Weights of a small contrastive image-text model.
Model: 26.2M parameters, 64-pixel images, encoder arch vit, encoder norm layernorm, encoder activation gelu, encoder moe top_k, encoder num experts 32, encoder layers 12, encoder width 192, text encoder width 320, text encoder layers 6, text encoder norm rmsnorm, text encoder activation swiglu.
Data: trained on small charts drawn from random numbers, 203450 training examples, 30.5 epochs.
Rows from expert 7 of block 7 of the image encoder, named by matrix and row number. Rows with one number belong to one neuron. Each number is 500 + 40 x the weight over its row's rms, rounded and kept within 0 to 999. All counts start at 0. Numbers have three digits each. After the name is the row's rms in percent of the matrix's.
# up: expert up (encoder.blocks.7.mlp.up, 32x192x192), inputs 0-47
# down: expert down (encoder.blocks.7.mlp.down, 32x192x192, transposed), outputs 0-47
up.40 105:475517475535410527542478468541369508594487571499475525511474523562482453477492452537469486470512514512475440415462505544490485546500588497514467
up.41 083:531515484469500528529490457432458475469467488563552439496485463523518550543524476539536454435497602507490509466510440529528460452472513449453558
up.42 090:465499496543553569514465509501550476535470534499476492462425424440539443508461500402480441533534528456498456454553474456444535451479539469508494
up.43 104:482524511484500484516467459480523472482499551515531500509542480469502552531521459547578461436535603482491548476505444499540440472505482523499546
up.44 102:474523523545502489447580482372572538481451518502488522524524454390418429521517539516458461494504526532485549580580484489468495473476459532513559
up.45 103:488442519502444452517541545459597517439463408474413497516552473501493506534445480527514458550502511523482587562539522518489532532553434541480538
up.46 099:531542451517585460469518535518515474453510433594547463488457427526518519567526515594445542414500528509463491547560481541508503435445493498488491
up.47 110:521518493483498524502453495452529446461490489550497475588524535438520582516456481500562438515514599510481527492456494431542467522540491487482516
up.48 129:484545493517586520458572505492440494506499496519563488462446405465524434542559555525433559460534495526528461552536495455489504457462497499542464
up.49 095:489495496533428485548498478556434546620518577533445543538449528529476486465439411518467474470516488522511434440468508559551501520528555470507478
up.50 091:544508406513530501470512542501524528526547517464489519480543603529486539490493517474456516590423523494492485578508537518504507536566497540440440
up.51 088:469515461464460498523512477575441438518483511514533454457536512512507492542527500594548510407535566484487543453474446543505471515514479571482532
up.52 092:477505542499474505485457498521540528484511538464470554553538522470538540463485516417532504538465453537596469432426525438541475514513552475546481
up.53 089:508493573489449488569463500563479532561541537502434545525468555458531509458462444450484488536460417524569421408395493473519515531547556486533445
up.54 095:528502436534477476480463533452527488480498478527511471501480552419568516510442513438485465544506571505475461511483511494490508468496511465480530
up.55 097:463495524488415516559462450545391502594516538490460510515516543489496483501527462537532500451505506494521507426464493530502497555505523545506508
up.56 106:539512549465508453537444538532492507461515486531510495550574509444570581535485439512499471488483508513531516482412465473544455485552491511495525
up.57 101:535519403503522504442503519464484480468539466499513504516553561534451531516486533509462455564464560482466531581503532496532468522548485500470450
up.58 100:527514515504538454471513520549426534485570586527559553488464524507469454459535542530437592490525473466513460556541535515507510497444527499542409
up.59 106:565523489505488521494443510464526532530503552507541541549449632509470579521516452405521452597482556513534521479484504493555497527569517516440485
up.60 103:462516529467453484511454476537477484487509551503521517559586513473524524504517480558559457438503571515505532463465475453536435491535515534523523
up.61 090:530528556418555429499522523503458488394509450558523448505498484475573562588510438540466476451463524521536503491460471476537509452528499506477521
up.62 112:483509503528399527553465455530359519591487558501491538518469526554505438495493485520438492494497501536469445423448524526486475553518606491498459
up.63 111:531491461484480498453458506473552431456484481503474474529488537486489569538419455510566420525504630487438555519488496482543499496521483506490512
up.64 103:460498547484409557536426432514390486555479566488493508535514507490535481467495480536513481515474547509502484403427503468481468533532581473517496
up.65 103:455480516498421572568442448459454469565460515476448499506492478494456502460478452503547465501457552487505516421490472509484484544519534506508515
up.66 090:482501536523405547537473510515413537568507577498493564485437534509454481458501456538467521507537502488461440421482538532472513522496586488521492
up.67 104:478524531456463482502472469520503492458511545486520520531584494472534527504525475562567478447515556506504542471472453466525445463526504551535545
up.68 089:516529419565413558494475474539398451577482547546492499559465491547450470472469475510466454450497507516471456436480541507540458560523557462449461
up.69 111:515525478502546474432551531501489536475538505554579520458466463497438508497530543545412593474521475503482500605543525520483506416427495482542447
up.70 103:494505557482497433576529551574483510467516448522526493529562486436465511544541453554486522387527487521494592529487459532520481487508405571523518
up.71 083:506518491481495459523493502543480414481500494544532429504543484494511530552519499593561468397534601476478566504477438509519456499495459509500526
up.72 086:463461479476455567556513465429513459507393447547475453510505445463472544471482473501519457502475548479502492493574541508498510408480486480453506
up.73 094:482504438469498475477486574440552534468524474539529496517479471455535583477489482439486510536476559514493518542558470559511519516433470491510531
up.74 100:469501516517493594511446500433529483484446471504489507538467486429553535507462515434512427537518568524462452458490489444508495492467544467490517
up.75 100:514520423527578497438533537528459514488551491564591491477431480551511476505538549521436572471497474480503444527532535506511504447455535473493436
up.76 098:521501518520440520481490453508362554555481576491540557510454544528503446532523519514446500511533522534464459421474541519502484506487614503489481
up.77 096:502496514523550471405543513525463544432546557510586539471456470492473450479555570518459585468556467501516497559522529491527501490400496506579433
up.78 101:502495502531490509520478516511531579541507562453478564502437554535532489513503467460505465569483480524502441396459530592529490540510584521465514
up.79 100:509529443516563498441545539527455499467510474577564489477434443516525480542537551559417553444511488526497460531534533497510492438442541468487462
up.80 090:499504552491450522522453510515509548495500545482452562551467560482540518474474491412503438577462472546544436396392524464536488510547585474470497
up.81 093:565533453496560478500521526548498471442496403583537415512475469507530532586531494589492503410495529515462496506523489522563493472501477515466504
up.82 105:495513496530408520547483467531377522599481568504479541512451530564490453489482443521441476482504495531465427422448519537492492550504594492494462
up.83 098:551519479500509492473441490459515527513512556483537541541502629543455558498498466440469439580472560483482534545497519496536495511580523545430467
up.84 119:437444563468479455491563484544540472480484458477434505540588499468487490491533499529529497441502482503555611582523525487531519485558411584522492
up.85 080:527550474458527521515508443451473439461503481575543427503481479508543575561520493549499456427468581494501492486540460501541462452490490459428518
up.86 100:432493563502409591540442447460426504575465564503452511520464489501518498473456478526499455514454525501487458411447481484466497521539589484508513
up.87 099:549486540527460495581475517536488560579516534493477568519446594539507476472470434428445471579463408522528415437465527534501537538556562501434448
up.88 109:515525487484573477436526559520482554463556533542589532447453475507469489494550549542427605485514471496514491590540524513479504453422524494535437
up.89 117:568508445516489502461458533469549514470498528463500498543493615484499611529449487422503465564472535507491523517463522484546510536567519526443505
up.90 113:447476494504446522500508463451492490473470546507537509495441552486516501490473405562565463522603613421472518506516467483481514465522523465483558
up.91 114:447537507496486543473523419488446496519500547451505498469472472428578512544524537527485507475552533519511389453466423439482496473493568485553510
up.92 117:483545492537552497433597470496443501528521589446510495441486447465534441547555554545485550467580503543527444505502427452519516502462510541592493
up.93 099:548527428535539487464487575480463504488548468578532472515465474554483523492512522537435519477485544463440478556571538507498515468450495458500442
up.94 106:556509517498524499516479531532535567553539562456541558515434641531490507492521472390487495612481439505598452475481502504546542529543527517454452
up.95 079:497494467445486511537464477497520439468469487544506435482530498493509565521507463570544441455513632481484551484501451505527485457505470493486537
up.96 096:507516464524448516555496506504430535597488548515490548510445513570473465493491448515445483480507475508447436441500526590498514540507597491477480
up.97 084:557562473473575494463515483476510446422529448565563422492469486487551590578534498567498477416502567505495477499523446497554480451494487486461540
up.98 117:517509487557422511542494503460505544542454481432438528472508512534479448495449470477473446564486511515442527450474507570470513594524543515461518
up.99 100:443476513487455501455513469388534543463461546497471539485498501465458544498528457577528491500505592492459543525495498526482490383555532507488577
up.100 097:514469502488471503479438475447589487498447498522497494550452539489463592524484452475568443512474604532462586528507503501574513521533485514505524
up.101 094:549539447507568472495534525548482460450504416588535428506472457517517526582529487586471519399495510520467500509532490524562490478488476520460502
up.102 093:493512511448514507499448546433597485508516496568533505539448449465476492495514494450520438506554622504456527536629451478487508433424463554521505
up.103 111:495457491560456481475528520426562530454474435483429509526555485464435483510441497509496422521505528501435571567529524530507526506523478543500553
up.104 130:505486454562434486535516521452550541519468466404412533473532501554510455504460496478480430581475477515432520472487510546465508581507530525477534
up.105 092:498492487491539497475532502504579468494534486523526481514500476476459513496546542453523489522514595477535482541623458500507522447444440563531476
up.106 091:469522555496539534483493554429543476551459475546505473449433423472535470463513503401488483598534597476491460514567456525463528427436479472477485
up.107 095:474472558508440579517463444413492528489417496520499525522494520508480544529506455513527471515491570494465525465499516457486492483534547477477545
up.108 097:520489543506525444520521514560504525501582553457538543483494502549506490452548503484506577495513494506598473529539494503566501537471479535563437
up.109 094:516499571472428507561433483524429519529501565502469557539487556476533523476451442455479455568462473533537439401409516453495496518550602469487453
up.110 091:481531484515529571501463487446497484525454528542469466449469483411556528491496511388443505521507558497490402482498436472451525435460508398484542
up.111 107:496471509525454519463484539411565540456447430488458535511533541480419511475440456534516466509486592495431561572528506521476522449542505506500540
up.112 091:468549493487502499543526473545453478462506511505554473504458489434593505589510472521486487460526515491535484449406436460515488485557514589510521
up.113 092:519512443467538519499447519507484443464493485538531451497446480447481520497453480457559416482532593477469509525541438420514491454487485488528501
up.114 112:523505546524500498521477525527385560531528564525539571503472538505472481479517530534418570502513481485461455504499531529490511534431576469530422
up.115 089:495497605459441495537435493533496520498513531475442564534500528463547518468483462450492477553476483542556454416397495434510495512539561485529475
up.116 116:499504459548402513548489499470429521577464525491484530500452490571478462481438461491452455509473492514453455437490517556469502579521568469474496
up.117 110:477560502452477517498493446478469485473493499478495508532515521453577556548515508526489486509544542501504449432429419439472479464547547500512548
up.118 111:472499475481536461449570527435546537477514495539529517482475449495424533505528557537452564493502489486448532622557530542433486412448452478509487
up.119 107:547532469495474507479439489443544516512491533491522547567492622517463587517503452456523410582466586502481563487481507484551485528590512527440487
up.120 109:457513539473461533528452466495491485486483516491474503561532500443555550519488480504526468518498545506511482431425473406510463493547548487515521
up.121 098:530532448520591477453525538553495483464517429582553461494455437508509499556535532582437553414498499519479485525544505517527502455478513480485466
up.122 108:509524504538490563485454502450516481477475506505482503525508503446529524513459504455527440561512596509436482486498501430508492514503523483486507
up.123 110:527506470534501519489514517459426565527498530545572548482435479525467504536528522537415540496509485516449465473530530560481505502443589464480477
up.124 103:468511531437535440485519528430597528563532495564481530483471434480464504459440492502459490547498503485556501550569443533475503425444439529501496
up.125 108:446524505487489503510486436454523474492499548525500512495532489473483536539530469566583447462531600466482555488498466474514455443519490552495551
up.126 095:516532430539605497444543545538481523474539482581586483498467464528507475538539524553450563428510476479470455537558527522511495439455515489482460
up.127 109:494542488516593519476550480510468453504507452558529458498455398521507425529571533537420548485542565507509507548534517486492513432464451465525448
up.128 092:504481470483449513501507471470549468499428423575469467552525476476481529474453501503532461513502579517473533534587559524551484425470466500465487
up.129 087:469511484468418576567437448480438454573450509523489465485466488501495532503487455517518455470498588491493488411445468476515478487539539471480533
up.130 094:547536520459567486458517503465518449526535509517491464475478414509489502431553546540486530518508602510549464550534440554493496451446445512556476
up.131 095:516533516459541541493487474464491455447511473503485475482471498420576578522517505450462470512538549499497423503460435412463519463518505459486513
up.132 098:450529550461427551529447443508436473506463524483495494522506509463548514519482486532490471508506555508493473412404481431473474492545558485515517
up.133 097:531513470455566516526476529456553435501503489555549459507445449500453514526513489457551432512507606461483476530585430443502501458441465505509479
up.134 097:439510471508474528515520454546459477536470587486514487507546508510496483548536512574544510412541531476533522449503491501494483488516544583497540
up.135 090:469507521466443491528454477518429497567536562490475542549535529485497503499528494546556467489475565499501517427476482524520459504512534515533491
up.136 099:534518467501491542495420518436541473479469497516514484516461494454517575508433501431533431515546603514412496507546490477517509495467499464495513
up.137 098:551515460532492524486447524457530480442494479509487475520468521442520557525441502451499453523520601508429513516523514477519512521479481495472528
up.138 090:523492440524514547486481517459519488468486490536505448497452504448509574524486498458513460520502605503467509526534520493529511493461480471454524
up.139 100:543501442480520490456480503495581510494515527428561506510497604507473533540526479410496443590456562480501529544519487473543523497553500569474481
up.140 093:523520576511473505510485511514396566515519581512542571495437591503539471513498496474430518542502427518508409451475547497499506549493575505453454
up.141 109:507478487506387499543479513455524488523446437449430497473515478539455503485396475491489453554505548529439582483480512536490508588519521492482526
up.142 118:551499460504482489459459532477535487448503484503510464520496555472470577518435463458535445471489581508438533543481482507550513530472483467485550
up.143 098:558525417526521525473463511452458491510544539487556510501522615545433531479493522466449502551469506430485515596516532507508523560543511502464451
up.144 119:526501454545407504541476498462501518540461482454441521471511493564458467478427475478463443536479520511420524447483502570479511595497541482474526
up.145 101:525488487497458520457480505446556434473479457511461482543507551497464541510425498508573394526521623506437562518510487482539503508524492508482508
up.146 092:523511559511593430540509566575535580439562521500545549471453504488531518511547500455443551490490374538564487528504501490543506498464505555498451
up.147 102:495529508544447530517495491541354539567491591520536557532439509529479445489523487522469502494546517513447419445502533528500486513463597500503444
up.148 084:500504451539479551504465554489529526458495506511496487484433518464534468520469523425469500558543556492479419485571492475462533475447504502512523
up.149 124:496460473552462478488522543439554529462474421460437520486537476505472466507444521501472440550511513497434549553541524540482520523512474535506558
up.150 087:480501610473533496471550442463539439509453480529424473522561485495453500500550496546513468522497591471547537588592468455548508477554401559476478
up.151 115:474503533494535440406551511425568527423488509527472540491498451433435511481526513556506511446502526483472556600548511534449497396505444519522520
up.152 108:527516502514523481466514511550393543495551587527560543478458528507490450473535540531420593497541480488492458539519546509515508496442543488517420
up.153 114:493489491553415511578490502492444536572470546469457536503468502567497454489460439494470457515491499514451461424496507580479494575510554493471522
up.154 102:481512474519434534523475440519389473579472570499515490511522523517494466508522508552543476466523585502475514420466490530501447539475560499513518
up.155 090:517532436500564497442540502479460501461542499592560467471483476549540501542550530566515527453485522479483439495557503517514481412452546477457492
up.156 098:481489469548530525467485530519592575488517562427515571515458537492528495513519534403537454543509452522533463424474528524535481502484571518512543
up.157 098:539556471482558479449481541491541502511562583507549507437511523508486543512556537454514540543489565473519487563569432532525501507473485547492472
up.158 092:521496585471427487587424507531475529537512512506421553535497543471521526461454428448489475564452468526553462411393505467526503535559558479495460
up.159 088:372434562507447530508580445480508495532446510561433512491502463410504490456451426440478447485549489481516472528538476528485553390496472520522539
up.160 099:462498537497409525539457442546366525579490604479485539527462538490540466533485470535482474496534511531495428395427494473502488506528616493511481
up.161 092:507457480483455483507502521467560445510443388520447448534511481489481542511446500494507460517476592540462538553583549499580513499481451510471485
up.162 122:555515471501485484468453515461538458442499482523507445525510555480475595529442458458535445489511577499452537530458498484549487531524478479474531
down.40 100:565455385548495492554481536478417506455497457528453518472525487527527533461452492492402521486512564479396524494489547475544491520576521395513476
down.41 090:484506515496483450485471460513454457537496547465470516589539502411513475456510474435529470569514504516544382437525533495479504447480508532520508
down.42 085:527574579514532536421498525485564473520553525563543480458514566510488423543536500545528458496502465541507568523495477555515426439492516567510473
down.43 107:454574568454487437431493473538476496605507516540468464510486539389524520488488529506493497534557496514564392433503508527531472465482494490540495
down.44 095:542530537500492525407460441497517459500502522482540480439504535493552502626515484551569418462447459494453505432414489504541461534536487566458518
down.45 107:511494545482510505431503458504526481499403524549546475556564525465464484597542490504556463522503509440516541494421562459485518469549521596468488
down.46 102:523397516497494479493520456474482471466494490371462541528555521449507434442480487487486512527418487530527461515454535442456504524485506515461471
down.47 104:441563622461452526526471484501522526508492539542559459546486546515512532472517530524591469524546494510630467510573475531507526478472503542524490
down.48 125:523420519556522503526530531457495500467519493414496514530513482499487445408499502548472477490515440513525571565475473433453555573506478489471455
down.49 090:564521412509522551471477529458412490463512467567496482489487531531489472552516509501421537466481526513452555485463525517541443477615521490512425
down.50 083:518500490486492557522513524527574521500488441558559486479476465577511510553460552459448505455437511547445568578462504514520500515441500504444530
down.51 102:512497531496491443451517501555424503509441546554418530572518520443504487459480510429403537536604473516540415477495573538508505490504508430552473
down.52 085:459548442446501543483463501473532547587515514561466462467451531523504533559577479468474442525553453484525502498538500513532514502544468524521482
down.53 088:506515419490535576514505527465501488510527512523462518433515496550493535525540484431490554509509471498489524516504484490496480531556470477531513
down.54 092:491501555557502547479521469468523459482479530625576471496538592553499420470577477476567484458541516488538579525548468498490485454491522546532500
down.55 095:545523474519539497489485544519407502495443501595418517534530493469471558506455489521431534521577532498486462473500564553558477485551480411539465
down.56 098:477553509427479496481542485568501440522550541514478463547468479487516530446516529456514473524569493497593377508577528491557535422453447502506513
down.57 094:499497518468473546513490507495573539533469458482557477477489454574506498518471555529519491424484496478469563559479481514481499545419526518455547
down.58 102:496465426491525491543561550514546528517521383405481453438497500460513561483460539544430536461477478492465565551473406486456501540478479454486505
down.59 095:492536471458466536495490505493554560520537491530592409480455500548499517548521547456481507474421529526494484492565503546528462510482493524514575
down.60 103:455578544414498464482484501553447489554518506560449474508501519402489569466479504485439498565610496489594396452533491538537514470489471462534483
down.61 085:482459552483458530494505415526465443481471540445488501507525464441489508436522498494576492474510488460600458492443493440471432443466485535445509
down.62 116:550441396564501472588462565495417507463511449495471523481480484545497543414453492514430529486519569494377512497537535489502521537544529366500484
down.63 109:478542645453454528453479473525532501514470552552555477522505505527450494543526563522574492474481503526587525509515487515486500504483517572490505
down.64 092:471519457541515458567457561491415521480510512553428517504468479536491558403483468499465482545618522463482441471557496520499493519524467356538451
down.65 110:495524519505471466524444570476460547500424553581486511530476533545506510513446468531532496554591518492478457426520572554527483488534506431578519
down.66 092:529509426540531503543479511519457502425508453524461493423489510505502579480444501549451550498484554493404511443410500494546444535563565404522479
down.67 111:456585549443510457467490500562455455579517509525455473485496532403500549482499523482485471555587499490583395417502480537521486489464493487511440
down.68 089:546445426498496456583505515488425502492496456481520516460482489552491501506469501528443532518525513481363538533509543475511529516549540435472576
down.69 115:494430493516525487524566480476508501453470435339484498455477521515513480492529519555476518513448491487447549557516442493438537547460492472468518
down.70 095:526505554461538499412558470561497464521498521493435477509508506414474489469501484460441494521552446515606421539425499544538464468486497493501465
down.71 093:498540578470491463445521489578470473532468537532463497620518521435500482459516529412451498570563468512572405519577572579497521439501503509534511
down.72 096:517496548516461473456436477387496499468467576514517487507540551490529528536513485560573455450570511472579427440442518508429493490488554547527518
down.73 090:501509552477461558445486532513551493479500566545582507483491542528478478568454505507513492457494486503522486514437542498507429507494523536511511
down.74 097:521560568511511545487497533456537563490557539552559471470502551552545454477565502518585456503516461559588482496523468563509468484503493532526447
down.75 102:541423449511503475578509498509494530482501428428512521480501452486507511466466507510410535490440504494442552571482474455439541523491534437448538
down.76 099:519456416551497468511443557488426515517562451459457508482513443466484530428479503520435536480465553485399507461483517459538509572537510406495472
down.77 097:496486488489491509548545548519528527527519427399467472477500501438527508459470519548439523494480474502487561532492412464424495518516495494466479
down.78 100:533516397541526547486508492472437503490510494563539512441491505549498478613536514432461512497481527513432526477489541516572490456555500547522499
down.79 104:536391478559510472550511496458454473428492471368484525479540483480488465402492477526482510511455501513477523530474485414428538565484519448447487
down.80 088:517517405465530543494518476436487493521569496536494514398468506529500528582558503453518506497485489504487519498548467529533481479551489548505506
down.81 104:520435512512495473442560440511453475480463530415456550562547485480479414452521471429483510545481476521529471555485555455463530474485506502475496
down.82 107:559439384554511494555474543468412498455524457495459517470491485567493512458469491486435550463503556486372530507493530483516492544565526398491491
down.83 088:523518474432490526468544497496575564536532431527572429510425465551520507559480555472492490448447522510468528526533481532519513526458511538482596
down.84 120:485566611489532500404505490503515485520441543578493462487517498415464541578551487516509471520571485471578490481404517510517462483480502551486471
down.85 087:490479552505528476519492455491451464511483567485510496590535476494515463461552446449520485545492455529560419510516537513446522455443548509468491
down.86 095:510513466539487492608453534464429496434513511566499517491471509590480543439490437519542495532567517508474477467543502521506496491539504396534482
down.87 096:538499395520538552503511527474478500489507471523480489447496476580484544605523484444458560472475535532396563532477493505549476508551477492475532
down.88 116:489430469513520509572533509474532517476504420359469488456479517503513508486472510557457533500440502502430559543500443484444527548474512459461498
down.89 103:526536521504490548455540514519588523540499498565568436500463476556500484518489543443521480481451505509533557576575488533562509486452481543491555
down.90 104:487568614505518516468447467461518518496500523518512459499451567507506474595555529459574491447460482543524498442434508520523426507530567528502460
down.91 107:508494502588547501531486537481467458480531492513539484522492474524529454395537492444477443486532429518548497467487521491501476547516516460492419
down.92 108:547504545580560516482489557471516471485511497477518461552533483519492394449526501475452431489492429563501564513486504473486478557528521520477381
down.93 095:488425493468483507535553500480531519481466425372520519484495479493520511474449522535501548471419510469461523562496484512489523532451536453463578
down.94 117:503554444500540559463502544491541526516513456535533416450478506552488516603510561433442510501447509523447538509508517545552472501498487478485546
down.95 092:451535587458464443455449464522490463509452584561461502579556555433486513493507509471533485548567503484614378426540551571474499466469528511553466
down.96 102:561465391563527487509500536508436491477478461483455503459502463559502482534451516487455546452465551496384534490415534459550493545580541477465474
down.97 095:475489571478514505461532429505447474512457569472490515599547480488496455471551465420503505517467456514572451501467545468479509443472492511461485
down.98 107:551454453531498500506489502485475487478483506522555513505491520593507473585491474541547472493472521446413562485496547496537496500543491597492464
down.99 103:475578539513501506470448448507496441545500528525476478424479537441500525564517506515592478510490544454489436376431504491526469521541509532535462
down.100 084:515587590434444561443493499513520525537510548536571483531463554547465460546492532540589461486495488519554486507528461525519461503503504552480501
down.101 106:511429506510496473447563441508450487496460529417460554555555477483488408455532481445490515543473494523504486551481541449475541483479507510467506
down.102 085:497569595491509570413498482498545514470532583512549486516524585530541438599498519504559415545450491567509487477508498583490483466493527581514540
down.103 114:513490545473481488450452463487540446504505500485558451454512483452482516606520491584612456491490499485480541443466480454514495520543504620452477
down.104 125:541458444535485480512481501491514493505497497521550503504514488563485491602507476520558471499462511431418579492483528505523510499526504611463476
down.105 087:534548564549518530419475489461533523499488495560548434509541551519489462623492529495504447496404452553500511485451537538539439501508563579498537
down.106 094:523528604548502536426466482508536494485479542546532511485524607499526398546535478484540460461509474477530550488403515481501454474529566564520508
down.107 095:480514553503448506562434499450519511451534556523510497491462481525504581483514496576624463521519534508516424419528477524491507502490519512507476
down.108 099:521540516510481536476496574527568560525525423511496444493510491447568501565525523468450505456497485558508557528480484519510417511503485548514504
down.109 089:498492403476511536569468543455490525517543505505487500438490482539495587487521485496510519518528491503473507503579466508510485487518464427525543
down.110 098:469534625529539541488517511476545452527534517549561508483523565524568409478571463470557468470488447524574518537475477508515459477495546563497443
down.111 100:516500564503453511483444461491521468476499519490529487483487526502486525579485505537634450496475531493470529395476500490500475544536511572478463
down.112 089:526485496509526478461474477481436492496493559517435502520507471501483409438519483383476484544560439501585461508465523447497480460546492470534429
down.113 088:490550625482523547387468494505567513554468556517545495503518555530523435571532528527571433492457483569522545498473481532533444494473544570500541
down.114 122:511444397520501506571511529526513539481509414399469466444495498500510569458451526546427525477479502517413537505492472514498482555468539408453519
down.115 087:483533448491501595486472522488527523540539514535451498463466515514488563525538522467556493520520470510536514459519478511519488514522461501510512
down.116 127:549411428590482505567470508480414477459441456481488518522495524577502471474476455521503495468495547454375560499506557457508525531566510466487488
down.117 107:473524501542518521500479488482449526499524546539471498506472479519516496459536485397512482512550449476592429448519550502537486521521501504536433
down.118 105:501429528509494492478549415461494479471434485380510490458468566464542489503494515596516467511422508486477517453451449490446515545466504513471526
down.119 097:495546487453472520480491486499571581506542490560580419518443508545492526551526551483517485487441524497504506495578485526516474534490509569494582
down.120 107:436578528461488505493457505500489529519532542581498474519452507515542523456537480487547439567582497516597427460599513533548486494476474474529444
down.121 109:538393480524507475497540480481476482479481490379459544513542479476492435430499482487465506526442496509478521556497524435454546503484508479464501
down.122 107:477530579508471513517492523481570563497523548571576455527496510551523497450541515516583472503526506547589510516591474589518497478473512517537462
down.123 112:520423407542488477544494521478450483475510457367462516471509466494477526422422519559466515498461547483421501471502502457463521573460531427431508
down.124 101:505529614509529556452479499475517473471442483499508489472452578506527448578482487531566457462499492472492563474379478492531458511514550564462485
down.125 126:464597568477488434447491474507480483579492523555491474498517538386513542504505507520521472533584529485541412404472502502496452472489491505511468
down.126 099:510388471516514473532532467497494495492485459410495550496519454481493481460451489472418536506429486489489519561486492482439559505477529448452547
down.127 106:504456558551548472503515532454517490474510499437518506550511461479517417414488498552487476491495453552527546559498485457449519563513499526477475
down.128 092:500496556473475503457455456453519479483501532480583463485546578500489514599562526561581502462529492508568446459429516516430519501504553592484517
down.129 098:482496519486439426546441531446439486457471570579451514539497526543524521451473468526515461594591485461543416434568522529525511514497501444534502
down.130 093:497563558549544529430432507489566465495554488549576462536526545471523467578508503469546426481452462556489541460459505516550446526526523588470490
down.131 092:466526592526524564474516489487508488541543531541567493485462516536518447433575471440543438490499447582637491535492447485553459468463511527500436
down.132 097:448535505504494496511467524493451511477514557577431498530469472537526515453530442480524464561600483451549439448566501498500490493483468437540447
down.133 092:501576603488516535417465506501557500491503522524526462548533557537526455576532550524554410480443476550477536494460500564508437506493542589485519
down.134 107:473543510519537476463485518488435524551482522568445519493529517389490516464473514432408497540583466520515440436522560522538480491538512465565474
down.135 102:488561449453485494485455563509472519519505460584455469508470518446477597511448496526451496530565542512485444448518523550571464500544482411599468
down.136 096:498546617510499553456530501473548532539507550551581472487519531529507440511579542525588457496501460578590522534501481539500463473466519567511510
down.137 100:476487619494461549490528498526561488525533538592579476507518501553505439478581506499566476493502502554598530578565464562526490449456522562524495
down.138 091:490472617487489530490544521515554482549543546568589474477532503523495454497551488524519487458457468559587513577527485547512493444476522604523472
down.139 090:518578487513518558408484471456546520509537516531523394498443512549488484599514555449467473503445484495480523489463529522552481506518511542514533
down.140 089:470449399522535504539491510507471524496513439414497511458495446520467565465456512505444554505464517498418536543491443449534495498445504401452527
down.141 106:549469545496483500503486509496501488473404543567510474551510541549500476545492470562564482489535505413478548464459567483499503502537493554470482
down.142 126:477518624461462541455466506533530453508467554575532517500480504495494485485495529508571501497527500502602505505473496481526535506486517552509494
down.143 096:533490440471490541518536535523587553509475434474526470486448461549545543529438559470489489442459518468423539539498510488493530545440522484456583
down.144 114:544434467529481505520488497487473469481444503537506492534506522571499470559470461553544463482486522422427547474472559462519530516549497569462469
down.145 097:482513625497445505493500488504518534507483554534568468521515523518472464518523557516595476484497484542588541505536472520496528493486519596502471
down.146 090:513483489497514566411549489502591488516518440427481464532511474496466464523488526428460525502480477530522519558459500484512510488473478503491557
down.147 116:513435401544514459554473539508452506493537440458473498435508465463499524434438514531399554488481532496398523489477512488509488553529547385492496
down.148 080:503533559542543563441515532503545446513520506591566478471526598549506403551546509533508501497446501546500573530531468542554429451491524580513459
down.149 126:500475511469465468471475456515542484509492477502581445494520483459471510610508475566597448525466511469474547458465487469520521498541492626467476
down.150 084:524539605549544566415456479437488477516461510545511438499472570482501463562517518463508439496469457511538539474380556515560463552499537549439485
down.151 108:549549554510491549480485441480513431544456463466478444460458572443516487581514510527543453511429512497467534406414493480500436558544523553484466
down.152 110:488463421512509482565532545513509529504517392377486476442508487453519564478465545539429539459476487499426549534485439485457521543472500431478508
down.153 105:550440413535505517522501497480416479486473478524496518514501519579516472557496480511487499468471536459392559491486558470522486515571487513509472
down.154 108:492530455497476450516476553520400503514461505535422513510497477454514543450424505481402504539577547500421426454538536539548491510534498379543449
down.155 088:511429485513489471495482453465484465505499491433468563496521455432483501457460481432473561507417523508500469460457522463450517485476548456469513
down.156 101:517560443502530557445494460464486510552536494555536494443470503509530453616539506410462475501475503513492506450503519519523466461526481567515496
down.157 095:523552510486488584449493511502613487503506463537523467508449531512515488579473526448506494477384476514526505479469514497528472522515518583499528
down.158 095:505493419482528542529483523474533509485504515539458522432452508569500550538530477459519514499520486504490502481544485523536497489549463481522542
down.159 086:531535594497503541381460491474509467482469508521567487459462593501500468594489493508524458468493461507535535472369499522520436517528544570459489
down.160 094:527497419546532500534469550453396499479548480552460528480490469525488509420520496453439539517549537507466497478509505491515463522566507383526452
down.161 088:487478562487450504470453482481530502493431526524596456524595555497469499555519508541578473444510510501596503489465534502448505444501564574499529
down.162 121:458525645438446539475494503504526472501461560550548487516490502497499495480508531511588485499525495519609484527486473493512528497479515553519496